python train.py --model="sound classifier" --time_shift_ms=50 --hop_length=160 --num_classes=50 --norm="layernorm" --fused_qkv=true --inner_norm=false --positions="relative_bias" --loss="cross_entropy" --beta2=0.99 --steps=6100 --epochs=10.0 --final_lr_fraction=0
Rows from block 3 of a small sound classifier, named by matrix and row number. Rows with one number belong to one neuron. Each number is 128 + 24 x the weight over its row's rms, rounded and kept within 0 to 255. All counts start at 0. Numbers have three digits each.
After each neuron's rows are labels from the 100 clips, of 14976, where the neuron reaches its largest size: "top examples" is what is common among them. Only what is clearly more common there than usual is listed. The data: single English command words and digits, spoken by a formant synthesiser in many voices. In brackets: how many of the 100.
# gate: second MLP gate (model.blocks.3.mlp.gate.weight, 480x160), inputs 0-159
# fc1: second MLP up (model.blocks.3.mlp.fc1.weight, 480x160), inputs 0-159
# fc2: second MLP down (model.blocks.3.mlp.fc2.weight, 160x480, transposed), outputs 0-159

gate.175:108157130112079136161100091157129100127113153098103136115163143119146137116084156129155125107111143128156114154102133138174134155110115164212142140116092123096085097162108108118118150173102105093126141142149111076134145132129135133137152119070132121152155093167057143157124146113106147141110111108122126146116160152171157131110108082117099111153143117105148158117127141098138124164149131123096141111138107155150112122136167147148127131149134116125142128141105135146103109097160152
fc1.175:097161147084097130126127152124142137140082113142146139132119148055168147135114131147133188164168141144155134114140119123146116105110125118123116107124127145141188082109170101131140144106108129167144105094089144128104145091116107145147139109119106166126124099147152106122128148123144158162154139111089138104158133117142121125147120173112161101139132090103148077166177089126062116123089163119116112151124157115126140148126135127108120117098140124091134099165144114148109092111125132
fc2.175:108144138142161109093099191105080138170140159120145139136132136145125125101115117144160105112134157092080158120096109132129092146112149155118122155123085097123121134124114109103137187112089110117126153153130140098119156174144162147151090093120121163113150076135097083116107095143107191127132113161133091133136151155093109118099113135120129099157131120108137122116085141164119144146097092113119160150120147139119100173130139129133141162135127116091140161131116138124111093154107103
top examples: /oʊ/ (85); /z/ (58); /k/ (49); word: close (49)

gate.197:103142110123121127117051114168128104145127140159171127126133146148156135129135114159124124108133138132117175146151136103136156145143100117131110134138169158123100148123170119135139102122137133122117120137134106102178111159170138107108076196081124142136129136144129132186120067109126112087106144121162112129146148145142120134101116102139103088166156095095083102126110106137087137138120075130131160092169139093127112151138154118105100118117120097174148136111117139137131147093110142
fc1.197:111093112130094101132058084151126142126078122142134158087092138146112131109168140132138080079131148094143154143106110149108137138154137142119143139137134058133174136092158117125147155157122124120166111128149127110171124139110126112105119095094142103139102129132146115120163093128097149138115118137128138146143199092160146143117146111123111100141153082138141136151140144131134100117124123147121147064183164145169098119119146137126135132104148107147120116103094096129149154118142150
fc2.197:102120135138174192121141125093114128122120136142078108143120156101113136101144129093154141189086142122131140102125127088118163130162111158129119139128129135112149126150112156139129118115150141127091077134128129171070125077152128163123097117144145153142076086106171139143127131129141113120109123162159098107174128084117113146132110140132105097125117143146146147123093128163122091174110108147121145113105153118175140113151136123127119165145155069127189119102102133110125126129109124
top examples: /oʊ/ (51); /ɔɪ/ (36); word: point (36); word: follow (35)

gate.405:110128146160157165187061126130116131123069137124117100136147141137107101131126143117129144164134163094081136149134157145142116127115113141133123136130144099124109131118130126161146105147177144140143109102131123096117127117131116157128144097143097132133130102091137169133153135142110098092084074155178160129100142118095133097168139134125117117102124108116145145162158123166131116187150163128136116138185130142149119153135097167119158135153122112143141149153104070082090106145127102
fc1.405:115105118161170140126123106148097124101102116157168150132143142141125125090123142138134147115146128112142118102142134171116128121114096138136121084097123129128087170120126112104103097104100133175102138110186080124142074137140128113156126174133106134117122166120130119122152138085149084102110116117128121171100158168082082141151090130090122133141167138141115107137094088188127098132138126157148127147154124164150116136123159069109117138118137077116131100128138119116117131157166154
fc2.405:123114132127104083128141125081124140108136099142139134078115109124172111133103185112143134117131149136122136163082095091130126118126134140141117121134127161091132128124112127136102133134075139148179131173130134126137154127102117106130147141184082097178128126086090146107110128121143116156126128114171113128119149100159102122092152183144127123105082126141118173148122111102136097140126140161136152158107131152086109111183139164115194145161149140138135140123146116144165151143160153
top examples: /l/ (68); /h/ (56); word: help (29); word: hello (27)

gate.444:113093126115100119100163137097138133145186118164102128160094109148108171147115095147134135116127131120144136097090126082104128150135120095102161132165105082129113123120120108094141120139090135128123139121158148089137147162092142077140139114122098133145120099158115084135114127088133128147099132144153143120098133139156140102174108147129130095093112127148114160134074164116165106105126141122126145135094098133142136180102119169180112147101094127098131093124132111193138149105111117
fc1.444:121160113111088115130182122145087150136163132154141156133129101146098106133069083095126102149153063127107071129161109124147156129145133069124088175121127127139116135128091127147165123106120167100115128149152132149149149087140146118110108116127102111151125134131110157124088131121096146155116113125166077137175144134162122110128128143157140127131114097131115105107102140150170140124148123122101152143122088122100109114120104153134129100183108129147168118158159146102113124094104151
fc2.444:079167141151108107164146134118138129112159163144101142099143130163153094102150147100139096082096148146122117068130119108112153141158114149168108104126128131129153136146144119170120112134173135101119124117185118132159081101135170136128103111123132169122096127154087155152149145105113090127118179094107131107163148099167119153140131138136108099159090146135142128160131149125136119123120125116147095133096137070147110100112129107140133163162152139145128145121110155108088108148137181
top examples: /oʊ/ (79); /g/ (78); word: go (78)

gate.95:113146132125119137129134113179179163209143148143151167125100089133132156091108109107139126157142168132122119095150152095132112108170131099139130113134143113120091163146092123134097110113144115117097118110151116117078105130124131140110077129122165121154144141132088150165128109100080131141155105177161160134153145148086126122149129120105137126093075154141164095100130116126134137127157094138130169149119084121131097131069132151133141144154158106108125124155106106126131136147107134
fc1.95:116118098160122119131116148165147150160112159169141172102130115155095114127136135159156116171156175121105166131132109148138146162131113162136136097146168104130128139139120122114121107139103123144141124095155147119147109095076152095118095135083145155099138142147065103148164093140108097070114122122151128143128126107144123131144135132121178111146120120171131132124108125109161128141131075088108173094156156123071131106139123139115134141132121073167115149117067140111113129132135115
fc2.95:149082108077130116125160141146147100134167108123120143154110137134097126092077135099145123150126130140137141125130105114145120141171077131157128126139083122137140154174114135114129143119130114103064138146117103120067105179165147120105162141141126168164112119131122119125096141171128120119168162123171115126139115151119067108084129164129151129114115136147148118170109118119118112123131126187121169134133116139106125134162117167131147158107156117107143118150079129128063111114136120
top examples: /l/ (70); /ɝ/ (64); /d/ (44); /aʊ/ (40)

gate.233:104139117145117147134109116106138130142136134124098153127109124119134110129126142167112115129123154150135120148154150097137083123151075104122150166167125083203166137126150141194071143170122077126123115119103132122070115142099126098104099145143163150118097127132140118145143114091154180176130111136124137109135101149115092104132127174149120107088105118140100153082128130089152133110130128114122139140088113112135126104141167099163134156122107129159119144155154171101138151109138136
fc1.233:087105164120120108088123122124098139146144159135141085123113084144120124150128079115075170107124090167173113139162109135152121155129128091118164117115141158149069094114141110113143110132159116161157108124127131132154132134143100110162166139126088148136132115097147130113156138110121119129173141135097153130101166149140108102170110116144103152123132115125130171127121143145125153105144168138100096093147106149102151133146102119100083075090100106139123122128116078143108148074117130
fc2.233:099128122123087141140129115170113115055159089125124115120134124119095129131141115135127100102114119111140098137204118129136104145176128118063129146141097104167141117147137117163140118166158122112152127120136138116114084122134093138111149101091197151123141116142134113132131169116107133152139097156168119103115103113148089124151108124095153128106130145120138135083169118098126151130173129102119111111118116107137117127149172090137129127131118119180157048146150110136137142125118123
top examples: /ɹ/ (93); /ɔ/ (88); /f/ (87); /w/ (70)

gate.435:100179106089128118108166114148141143108074136170100134135130118118148104105139165142116148163146143125124146118139100103130124137117104126146093147136126127136107146123165143140138134119124144198152092102147172153151141138136112085113115166104076154128113160084154161143151107111138132162155128124113155154145142155119107122154157103128139073087103121101134085135136145150130128088135143141132145117090145109098125113163093099135127117129111144104078173141165084099097098100116140
fc1.435:139122099120121125145154171102132153122103099117088114145167153131165082081115097108159164149114141100114103111132151135119186111131119170155180107112111158079107109123132113130116147108110134125144098078142123116111137152149169110122155155073135089098100171106146190136136123143134133110124134091078172115129091144145118149119142132150132127131148118170108127150145166131150152101146122137147154125111141121120128134137129116109133154141164116088144161133126128169127127121128194
fc2.435:166123125131161156126084116098115131173127113122085103115131170077125107123105144107142145166162113100118143117100138156119153126109118183157127125131101157039111119145109089134121127159107133146117113138160130127113121106193138121133142135127127092084110090108133132098118093178148130142103127102131117108140128125130143130097147117139165114153110120099130160179075123117146115162107116117119123117130139133125171121125171151131091190084135098140158152128117132143103129138148126
top examples: /oʊ/ (91); /ə/ (62); /h/ (43); word: hello (43)

gate.168:088118121124162153187113085127129134139136131130175138107098121088123178166141166127112106152140123161122169150130164120117113131098144168094081094116190125160108115117120122118125082166164129166159107123090125119158114112121060155115134154137165132132133145069144067108125188105119121101129130129134156159111146114132171134115115146139111113132142141130155136147154129099133153148138132092140120148123155117130123116128117114096094110138091142136121139141107131130149101125108099
fc1.168:076098139138127148090157118126143121175128099109098125156147127139106144099132118085126114126113127114137105107133125151113166123108145123112176160109156091136104126158151121124200150149147096107116125145140127125119090114174163107161121133117183165110077124157104162129151152124116136160116153142131151131102144169114136121145116121156114141137117123143131102137135137143129125104136156100152118149180164158179127140138085123166094107146097123157110116124106077116076117139070119
fc2.168:095112121155105133170110095135144150097131077144151143116087158098101139143137104132122127165160131107137133151129148110118096114106144160122113105151160126123114129120128124125119105134176118149132070112149136093159136136099068133106134110103110088127141158087138089114119157129151134126102046099136108126145172112144122146114067135166159129117147116150126101124171141080132132129150166155121145093142108171109133104136131086136136109111122171116133117104149115158142164095105133
top examples: /l/ (90); /ɛ/ (80); /h/ (77); /p/ (77)

gate.288:130145122165108130145098154118096118115076104130133147117147134097132164091113104117109089144127114099146108100114170167121120160135129160139103134118136089189137108137130113149136105109134110148103142134137136151136117168151130170085132098142145136072154163131175166120119134131145101185151109144103125161119107150142127111134092154151092125128146177124128156171125155141154100125105102106147110127187175133088104095127133102111114144115153097120115097144176126129112085119132124
fc1.288:127128110117105094108129144106138094158158077134149116107085124140120120134164148166140147128136148167116113144148094158120149123081092075116078110123145169096121138090141133143146152138088130086104113144134120128151111120074131093131118144130183149132152077076125124104147123138139157091141138125101123125104126130102155172122110115109119143166123101158109121139147101147075153118115127117118150186133120129204149115137094118128145121153141106126105101138128162153135127141121093
fc2.288:138126128110107156095162154154130134134115131113142092127144154154111165176117132116133179089135081132160121082160154152112138147171134105171117152133129115166131162097131094150132137119125156116117133096105137102092097047157143108118112110159116120118153096109133088138123182113124097128098145105125103160121142110167159149143115118077113133143162142093154180142119117129113144136124148079143098150123150108187133141124148124127119111152129137132163152138129129098143124165136109
top examples: /ɹ/ (86); /t/ (85); /i/ (80); /ɪ/ (73)

gate.41:127089133143152184106151166123145093127066105122160127132128140100148138108135158145145115152134109139128134110141148111150061099158109105163117080129161124119152160146155104148129121087102158153115146135109146111099090102123104130096080162117131166129078100148123075162150155124124100121114109111102152147108110129128134155110129155119161107148134100138127089147139144151102116157132103133164130139107154104144148129107148078135103131175119153078132085112139140139117101132137099
fc1.41:137101127129133105114137121159098087148176115129114168073133113152165136111107143122163125120130129155123136129125140181130131168081142120123125111129140133111126107131145111095125108127128108124145100140141133079150079136090145114137103151088112138114152152121159129157145139131122150081127145124140144151113150098113082159137115106106138150179128129087157112175123127099165102139120114171125140126153131135143158150064158101122146076094159117076121071103101126129172148155136132
fc2.41:155105140130178124115109147135149123147134142111145131156142115136099130105157144108125073141136152117109100122168167132120134119132115118122126152127081125148125141127119126149135094129129128074107139096123134143109076128133155129116081110130157171084135128126120138119114119144077107170143138156118142131117106152097150111167148113053106130109196145111125109119161149115143135108155138073190101129164131099145129119123107075133150157136172142164131148186141143108146124138122097
top examples: /ð/ (100); /w/ (100); /ɛ/ (100); /ɝ/ (100)

gate.120:142097156135117088167168153124093128103123120121153129096117176133094109121127129129121110152147165113128113126111078138115117127161152165073120168143127136151165137114114116123138106124129100120120136142124095140155119118097113121113138089132114119119146131156100120139139156113124144162145116139144151186144188137109167105094107095170151127145144114118182142140154129132119160071114068117174154130143155138075097121105134141097092139137143095136121154094155115145097077114130135
fc1.120:120100104154112112094086160150168113149131118129156128141105118169134176109117145168116140046095127154121175129157069125126112113086113098126130110142149145111135159109121174168130114130086133101129109152144163165137138122132164118130115135126092157163102116114137139115113093148123092108154169147120107132127139138146139151150127113099104151146146138113090145119111150150171128129118134119094117080127158076161114136134104102146108116096115116105154105119165165088132136110113107
fc2.120:153107129125124117122158127135155156199139148102151163158089121150103204167111128151171157145123133145133140107138105128123125098126138120146143124093087097125129122108107116137165150134149117067118106123140095103088110139131121113091129081114144109105133069140162121120119106149140105147129162122153136128130099089136161126133092161109184131152124109115148175131145136118133166124121163093080136128136119110124151139095156178137136138121122107137160113161136153133135173140134088
top examples: /oʊ/ (95); /ə/ (92); /l/ (92); /h/ (83)

gate.116:136097125103121124119140189116129123121065105124108161111125147118119156121138151119143112150118136173116136121115115136121172165134099100128115063134161135139088138127142158109148095151105149172115137165073181136138148158094134133095106166106129124096144090109134095166157134167138102086140121132131148108116115116136129128132123159174142083163129129131119121142143154160103107138135102159127136073160180106120142102133090103123120118160144167124094119093131151109108130107118116
fc1.116:113113143124096107143138150161173134118099087132168135108083142091121141115166155147098157135112090157163086126153104098148119149172136085089074131122126162140135151120149115153125131144176147120099126146081141131133140169111096164079110103136123179128156101116131078130133151128133142128129117152148149122110108111132162135140113141121157123119100110132162118086123152143119124116113098144129117112126119133139125152067142129131117113168199164112110076105161135112111120120137121
fc2.116:124141103099128090125139138117110132073104110097133112141131096119093175158149150157103122124130129107130121127158143123129091152137135132159119118110107175151144145118152152129087122160074115132118148118144157146096100153068150083081135162142109151118129058103128121131143163128109164144186160121138153147147129095118138125136163119129102124094162133126169143091151143106108139151128135101152087144152120103151122145140102139138122104105162131115129151166120116065117093145157115
top examples: /ð/ (100); /w/ (100); /ɛ/ (100); /ɝ/ (100)

gate.350:106149142112170059164178130129124142128143137127121137113129109159088110155098088122129112124113088155129136115130122103134120164107119119117131164163120091134139114142125123099120160146109161121109147117150113122141151167126168131130132116085109095159159082135095115112125069120150137160141116146145143123124162135150138113132129159146160119150122123153093139101098154099146097083141104117090127098175127142117114122113120134145158116129117173148187094165146133177092125067130104
fc1.350:140176109114111106146142143152097135171123114116119136144130099149110141107097159109155151145140123132116102089084132096122160144165088086120094131147137071144133141108123132128140141140106119139122139150123115144143190138149140101125114115114115126133173136134092120126121160128083111127115100143201114159093155137118134104088131163158108075090091111141149127141085136152173140124126094097146168131091095152124115138110143160144134094154112134082142132173093131148104113112130103
fc2.350:133118123126091158148142135153142120144135093164114107151139057192139110153137161090125081157137145158155121104096150109139130156118139108177141152113108092142147130152131057144114150111174128112113122100122129168099115102106099114114104123146140117121103145126125131151183130120125076124117081153107104171162133099115147132087152124115134102150131145135129098158102116113134124145120127088152095115098138096160124134101127096120090115128144091103115103120098136120095158120144115
top examples: /oʊ/ (55); /g/ (54); word: go (54)

gate.335:139132148134144147104142144090116147158071121107114138144101129137092081128143128132133097144114149125110137124094157133153098160137157127104128127143134111137131131125099130111120130135179091164127145120080155097104158126143129131155120147126151133154152152149134106150167106107113109102090148125150179172126091120150133130078097132119117111078135142111181138115102082138170143143105143106153111095141158122130127158123166189118063118139139087106079119112125117104105102128084139
fc1.335:096114142162098122157075140177135127063154127106133116124139160160104133159133113086116146110141130127087080129147118119120128136158129123172104108143143137148149152162135164127124160094121126129120087180130111138161129142098134147119149101096062097113106094133135112137126153156123127161162116172155104121155155117107136110090137133150137135108096132142132126161188148103134145115140112138133124153147102107149105148123109159135099073124145170158113151129106143112155100136154086
fc2.335:096175137102156159118074079130116111170088139148158160124130143089128107064179154138154141133151087134128079116124131138128130138145120120081135131135143110108126164163135131200143136132139109141141130118113138087146188127113116123124103115084142127120120132163133131122117142106098129179141120124116120124114091123162130138117142102124147115094081115148102114108132159115146144077148106144136137134114121138143117158141142109129076124158130157096081110164139081137166117138117132
top examples: /l/ (97); /ɛ/ (50); word: left (35); word: lower (30)

gate.334:102109125122139107155185118117131130109152130087143094092157142113080156151115171132112112122122098165157143141119122112085164155108140138157124102168133158106136125107133125094119166130128145139115112133128143135117087138085087141125102148114122137117110110126158095096129128131074100125147118157176162155130130117075147107128088164128178108117148113121178139122117157119163103184118153140146122126149125129127121113151125122091162115129140101122158118193131117078119106170157124
fc1.334:121102114146139126145107158163125117108131110107140143148111074139105141185119126160126149097113176105150114155113090141119149103114134172124122116142156115157101103137067171095075117064167125119095161175097116161092123125138088181115151099108124152111152143166140121100143172108137147150134144149122097134109143125131122137090120153121150133121133142122109101118125098125108132091147132118097121142114136108108110105130094167098136122106137158130080103136122121140141151090093099
fc2.334:124088132157198174114128148138085125141103136124093113144149103101107152146156127097139134155128128130114116088132146139126169103145138146120168141119162108094125104141092142137116114092114160133105141171145137159096116081128111153125125135155112103129121142125108175127128134112108130102130133114139131081118133125095115129106123175148141080177153070131157155125131115163137121145150124113146118121102150147145195126154147182116159162157142113152165136148134120086118142142147183
top examples: /ð/ (34); word: weather (34); /aʊ/ (30); word: down (30)

gate.317:070093111106157164161096140153130126150136091115098132127120154137164133078128113136099106140099131132094164151140128137125158128104129124107131160135181101104125134169159140097155130116167100136092114118135100145118133127133109118161105158169132155122104155160117164122150139133171122149161133109106160127125162177117146110075115159106141102124126118109113112111051137117146107175114090124100130153121132117144122182117103135115106117121067121167099147134130121099110122123139133
fc1.317:165136105155140124133154136144112138080089120139101146139135150127133132162109155129147100109129105102157148162111119126142131146152102132158107085123149122101151141105095133144119160120119162150093129159087100182108105119116103142111146128190115108154111110125125101109092130125146107157139176095151107150083099109122105135133124167139128109088123144121114169118120169166148136107127118110108095136123117128145136101108141130064129120100165180145166147117180145139114102110197123
fc2.317:155154133119094128143088088154127143139156126117105138120117068144150110109143096113128161129108146132080143111131112144135133160079163084128174120106104153136099117109086119126118111108132142128128159170153131167169163138095168160111137106133076126148106119136128162114120108098084164154113111134132108109117130148172119138132119140148131132119145112137116144114189114159116140140149139142093111169096121126139127134111094137097186096201142173120079104122141115126128129136121121
top examples: /ɔ/ (81); /l/ (60); /k/ (54); word: call (50)

gate.457:161145118135127100142106100122137076142134102148154119145136119136166084096145116141158111113128162152119150121116165121122117139135075148132131108117141104152146116121191108146102125154124164086175142130103155132136103125150176074129099139103179134121124131129128086125158125149123109133129119090111117127095145139175091145132135159145128071116174112116095110138122121124078107106083121118121177098116123117118140150121121111133098189120148175111159121125148135158113109080126105
fc1.457:121173139109172166111117094132126151142093125167144068112120172094141150132166135131145139142125116136151138140127186158149090108145130140115108152163149118096130162137133098146110093150138096114129144119104157126097142115169130095136091117114176088106118111131107119130114123135140100091125114104134109159103132103162139124131126152124082116107115184077126111095138106107116129167117144110166142144111154085116104165078135113131122141162144150152159121144109124162145115104086090
fc2.457:115120127139182155141156161133141126135133123111138103134160156136140155119138124104120110149112124155150126079110144140096153107146144104123143141126181107106147144105165171067178105152133125106073132138128098132141123105105149099141112151174101127167161110105121133144131148129144086090167156108111135133139122133121123122080143136141134119120110083123113166170077151168156091124113120145113098134123140125138143140161068144103072138102116103139169132155112120119114075146142135
top examples: /w/ (100); /ð/ (99); /ɛ/ (99); /ɝ/ (99)

gate.125:116117153105130178119128123118102124150131146166115125137104100117142134144149110120115096157127127154160184137124160128140108115103121167145079086164149122104071088109122113118126133161111142161198122085145135144133122125140040128163085146123126143112125152117138132113165122136143121111116137139155139145082142122146149152120144118110110134141114138137106132123106144145126111140148136124139156121094124083118162137147161116091114144096063079130157169124089136153130131135073115
fc1.125:078124133117125120115161098103128173184131158112117099140106118140149113130115164098099117144129082186126160119135123133143161124162102125122145133108139117121104117126154135103126093138133127180133105143128095150104142096116125112111103175131166106115111152082152160126149147110115101157128144158125089127124118142127121103124153157142118117142142112161145112154103145138128156125154166163162144113145165174141097128141120099150133133166120120143199141148077068108113129091080149
fc2.125:158109112130063123107156152158099110123125132127156177064129140125116081125087107128149110142121163105169157116072111152123122143119115150138082123140105097141173116129128090120100176140122145105150104141105162098165136130155142138120113137117148087110170154119139066130126155135122127132083118147114113139116118149137121175087152122149169109144130117117143115119152132102120140146094133140155168103091121140098121123112169147152127119126116118121091098115123103178095150109116109
top examples: /ɔ/ (94); /f/ (49); word: call (46); word: four (34)

gate.59:118139116143155130125098099172126136097100137150076157118151172103116132131123139158151120156100118108137144141161128120149104128206130194121123106149117154143158141171165155148126093132163101180138099109109138132112105080125101122100092122106090113140171103131110111131133127125134131102111130119154162135148102089098143106145099068117149076118150082095156123170139073141108124137140135114145153081152105130130138132121151126136119150100124115123119153129111119108110122135144141
fc1.59:152139120126062135114140106131134143130136129127145151102113107143121106180087138136108112102142119118142152174125120107111090093150112149113099125130137138152169095142149115077109161093122167147156161129136131167130153155120087150094106131131066095103176144118124053087103096122128131127136120122112155132124119143108168111121120124130183113118156151092123079138132125113123137148140117123131119125147113102103140107122154129128123107128136172171100097102185093135159132096110138
fc2.59:133181114131117122150087139153138129129127099110130126115134107150108108104133094091109135128097160110123103128110130146119122178123139121172117152133147109141128165198127161132127161105128158114103129137100102140129128143097172133115146124134116170120104118155145114123129112123088163186148109151095129123120079123178097134162147113142097123125151111145105109155148171134133134093130081125140128177143105133192059159111119108109129100127150116081114124127179120127159096150128121
top examples: /ɹ/ (85); /t/ (71); /ɑ/ (40); word: start (39)

gate.390:147122121090105152133151174159110151130134152123144120136130100197149110147075119124104108137120076136118150144118171126122141158116145147126118141136118097142128117133144116098137165141119124150164159108146107112146118150134147107180101171108079128112178103119104090140134154136124145089091103167176118154132160122144121125113163115125134153136145097081136129140125105143143113150119115126109140088129095135095129136114174157157087096086088082110130137093121109169107139127162104
fc1.390:130108127119073121156121106160125158107204148144114116096146114189130154115094130141159140125111088128140143130098102105102128162071105108145115134110137114153137126114159142115146142125096087146126156131163131128143121158141104115168136130162100100161150120160116136109129148126097121151112112145140135177172165091127125137127123119098127110130130106097119120168093130117183132078151169108125100124116089150156136150105145154128101090097100110113092138098105135104102127085125131
fc2.390:164170133098145105148117129143142108144129082153096118161132157143140145128144150119106146153111137133135087111129126111138147137141099095180124129123131131140162119115124108157121129101161136142068114127090115120108128113148153124124111112160140174143113143172131178148151127106067138157140113101118125126151114103149135148066112116155132094137148109121175124139139112159138090102092090132160128171143142099156113159089137118140101157163176152094144191130120106095129127137171134
top examples: /ɔ/ (69); /f/ (68); /w/ (65); /d/ (62)

gate.198:153169125121116133150160135117109133159146120119107115134141138127136148161132088149130102161120131103120133180157116116122133073116183183157173104097123146131096136149115150137127118134112136139079141131124116144136081140107125126139178158119178167103135109151128101147134146161112161155115142095129129114115130116131171121137138120161078162155076148142114130101139097133123115123173086128134144133130114134168173089094102136124119116121084071162130173120139130164136101151101118
fc1.198:104145141152136129128136114138114134081124163108112107176160161104108136114137124166150141169136079082114090141090153098129158105134101149074114147091156182103149140135122163146104136112135129119133139146108135121161142092128135159140162138142157146143133075151106152133143120171175128118128092123190091114136097122145121114097112114140092147119083109118113079111121065109125119112146122137139149098140128109169119118154130132099155137134136130127137126105092144120169113080125134
fc2.198:118143120120176127169126102129094133087142142159117180105168120130153176110117137107170120097128128136121167154161155185146130111130121136099145104112158151101091113131132111095149094142120145161102123125160122139147102147113099136171169158122144133088105138139126086129132130160166116099140108126121159096113110117122137132191137094103148149142123168142102154143115113136163104138137156124131123158152144130125141088129124104127136140075150164156118183148185156142131108144120153
top examples: /ɹ/ (100); /ɪ/ (59); word: zero (57); word: forward (41)

gate.155:117122192128128076153095127168100141122127117130119127075126175155112108135129132159152088101145103083126117153111108121113114133101117181139094154159083156145139119131146139164122152111146122097105074120140101082134106121113101136128094095081115137111170144125121145129135126137134179122107109133130146126141161142142151093135063090085133141116133107084155105118167115104118120130110126116130168121114104156121123133119141142175127107113130134151111178122129130157156124162152157
fc1.155:089139150103139138118123133122088137121048140128116154099154158153132102107159164111160095136203106118085146110091131132129159154131108103103144124115137105141123096073137147110131095148122102190135114159135139136162129104111120112108148138160103134117124137123049116162160148105134122107137143116137155143103163134148091076138150131137130112164108124121118138136134135135155141117139125125149121112152177135086117100169141137094120163119107136170128110110143107120116113120144167
fc2.155:133139139148149132080075135117121156116106126111123101102184143117150105130145115124097119107164149122100120143091134098174107116120111142138167156093136135119143145147141149132165139117132142127153124162122141161096134132159144113157109150122091160107142159130125150128114111106155103143118145118125077117132104112105113083094191124121095131102137116159097115129066103128114066101119112142159144126152146152091142095168181085093107175133130116149129121110146106110166099117139124
top examples: /l/ (99); /k/ (82); /ə/ (51); /æ/ (42)

gate.397:101136121120163079126132169097118083118093151126136153119100162112102139121169178122162083117123143166140138118150105150147122137150131125116094106114113150142156119118153086128152116147161140113130107150085129132161074132104140137126076122113146113107124130159140095159124108140122095088139141134127153173131118131148120151125074110117134086133159135078151127142168142151087128129091136139181121120102174098121154138108105105102103134153190162120106132130150141118126094132163132
fc1.397:116125135133170083133121171095113077124087133122144152103104175108097149133171179126166085108117141160157131127161112149150115139156125125111087105097105134135138122113129092125145117154163145121118112138094127120148081119102120129132090124111160116117140130141125095157119121141127111078149129127149153178121111129132121147127069099120145103126160141080163144148150150147108140125121146157174126119101166108132167131112114108098114140157199144113107131147128151109135094161163148
fc2.397:136103127135158116111155155139125124125105110091113124119135149162095122147137116108141092110120109126176121086157156109138133134178102117157115174099103105144176172111155111103150116120152160106102145149130109106100067091130158113113096118153094135138128100148161107159127138092106104112146126126120138146135116144132147163105089097094166080132154109094171145115113140125149116125086092128181102146086142109142111163131137122141115130132172129142127145113147119076081122156158137
top examples: /ð/ (100); /w/ (100); /ɛ/ (100); /ɝ/ (100)

gate.45:146109101139129115141152129138144101153120102132167135116115149115114132121144189118141112129144157124103115101100129112153186092167178140135118109108137187057135132150152128142111132139088119105129094128107113089160114117108157156104084127128136170127108161143102085137129123125123154131102128134145180164138146126129147104108100143137095112116141130065157143122140136127111135097082129152145138113113096148142122156102134167125088150142215120112124141136129114168129123122160128
fc1.45:084140146093123132125108115109092150105133150123119133102136135104176097136155130142103182121131119132126104109154131139122123110117111145093164124135125125118122130136136139161106099106112114165158105124142162147103128114159161126144160123122127137122114139084159156141158093095131125125131146141127061106134189173115113070145140097130133124163153117138075108175145117098110112156132106142139136122171156143123094111138117085130147141165047130133163162108099097107126139167127157
fc2.45:108176125131118131150121085133101148107124135127094111121098081148131129092172127148166126129134129149081162110112060124154118121113175144113144139121144140092101101151142163147107100148114080159144125112165138131152167188118123120141168139147140140142118102138112119127138107121098131151122119158141126123166203094106097075122154132120088144165078155150129141114141091085114102159150111133093127088149110132101134103118093136129149122147127151125125135147132134107127149107128117
top examples: /ð/ (100); /w/ (100); /ɛ/ (100); /ɝ/ (100)

gate.180:157138121118118061154125122138137116081088151163081150115139156161106101109121124108181132088146141090135116115107097150103110157164112160102125123139103110157100094142119129168116132165122102127137099130122114124153133147151138132142142096114123151126108106154102124163118087114116132109159143134110133151056147148163119124148145103123119099110123132096169141128164146147116127120145168147124162131083091137177125171100087135121155123129171154150119134136072141139096106128100127
fc1.180:124104135131087158120138099148201102156129124133107126201155129133137181131145165128117156152115139124121111133086132098108179129112104102152150098129164126128160143117149136177155161107145147140069111118105131152073118085110157111108119139167148167133104143099133135132113146116122094159111105154141123152130153105080133113122122103142134155151120107145139129160125127124162149146153142100098128135144137122161095120150164120157082134142090094092151134147155157119123122144128105
fc2.180:131160145102119139162153118115093120102152172129152127135096173140111142146093111177113137115151103102118140116119131120136152147132142162114124152138128114129104121133101125174110119122100129133161144047152131111124112145142095137114104068130150137098161122137143116096106100120139114119135125128151152142117131104146169132143126135112113160150128137136118149098123161115094187134150123102063160111144098131126151133080183139123136146076078125119136124132092122183166164142088105
top examples: /ɹ/ (38); /i/ (34); /θ/ (34); word: three (34)

gate.100:095089150155109142117172175123088119133093123113151174100117135140131053088118117136151116124124186125147144114117146157122168125110138141141136095138127151073139120134104128125138153128104145071121119112125145056126097140131154148154100122122201144135101130143113092147138150143086130091123130152148135110118123144113141116122123143145130111112122153167145108133136144086151152185130114132105135088111098170137091106123164126097111121160171132108122158130123124113125125119125110
fc1.100:146171150077173141128074143095126119149142147129122140103161132108155146117140145086143169151142128147127150068120155127131147109104162103110151116156120164094128110096158147118114125156119112117129145152148112107108119128085199132127132114125164131121115093100096111132119130109094142101108113162155158081121109146102116133133199100124124141171146161111108164117155114133136102135145103132139107136121119117100147126141102112147093140167142092084100119146143140153088154156150150
fc2.100:133162131132121101136125151133169118108121137126137111159127087135091127128149158094116141112113115126127110157136145057119096162120155094130111095131126155137095131089124145130079087116147129096126158133115138072105149148116161172078131114124129157112153105155138131138143123120114097113139129190168131127133108131147107085141150137103102134127117132142176165134137156147149122167129144129154105137159107136151085143132098107141123135142186167060072123131134142118141112082127109
top examples: /ɹ/ (75); /t/ (63); /w/ (35); /d/ (35)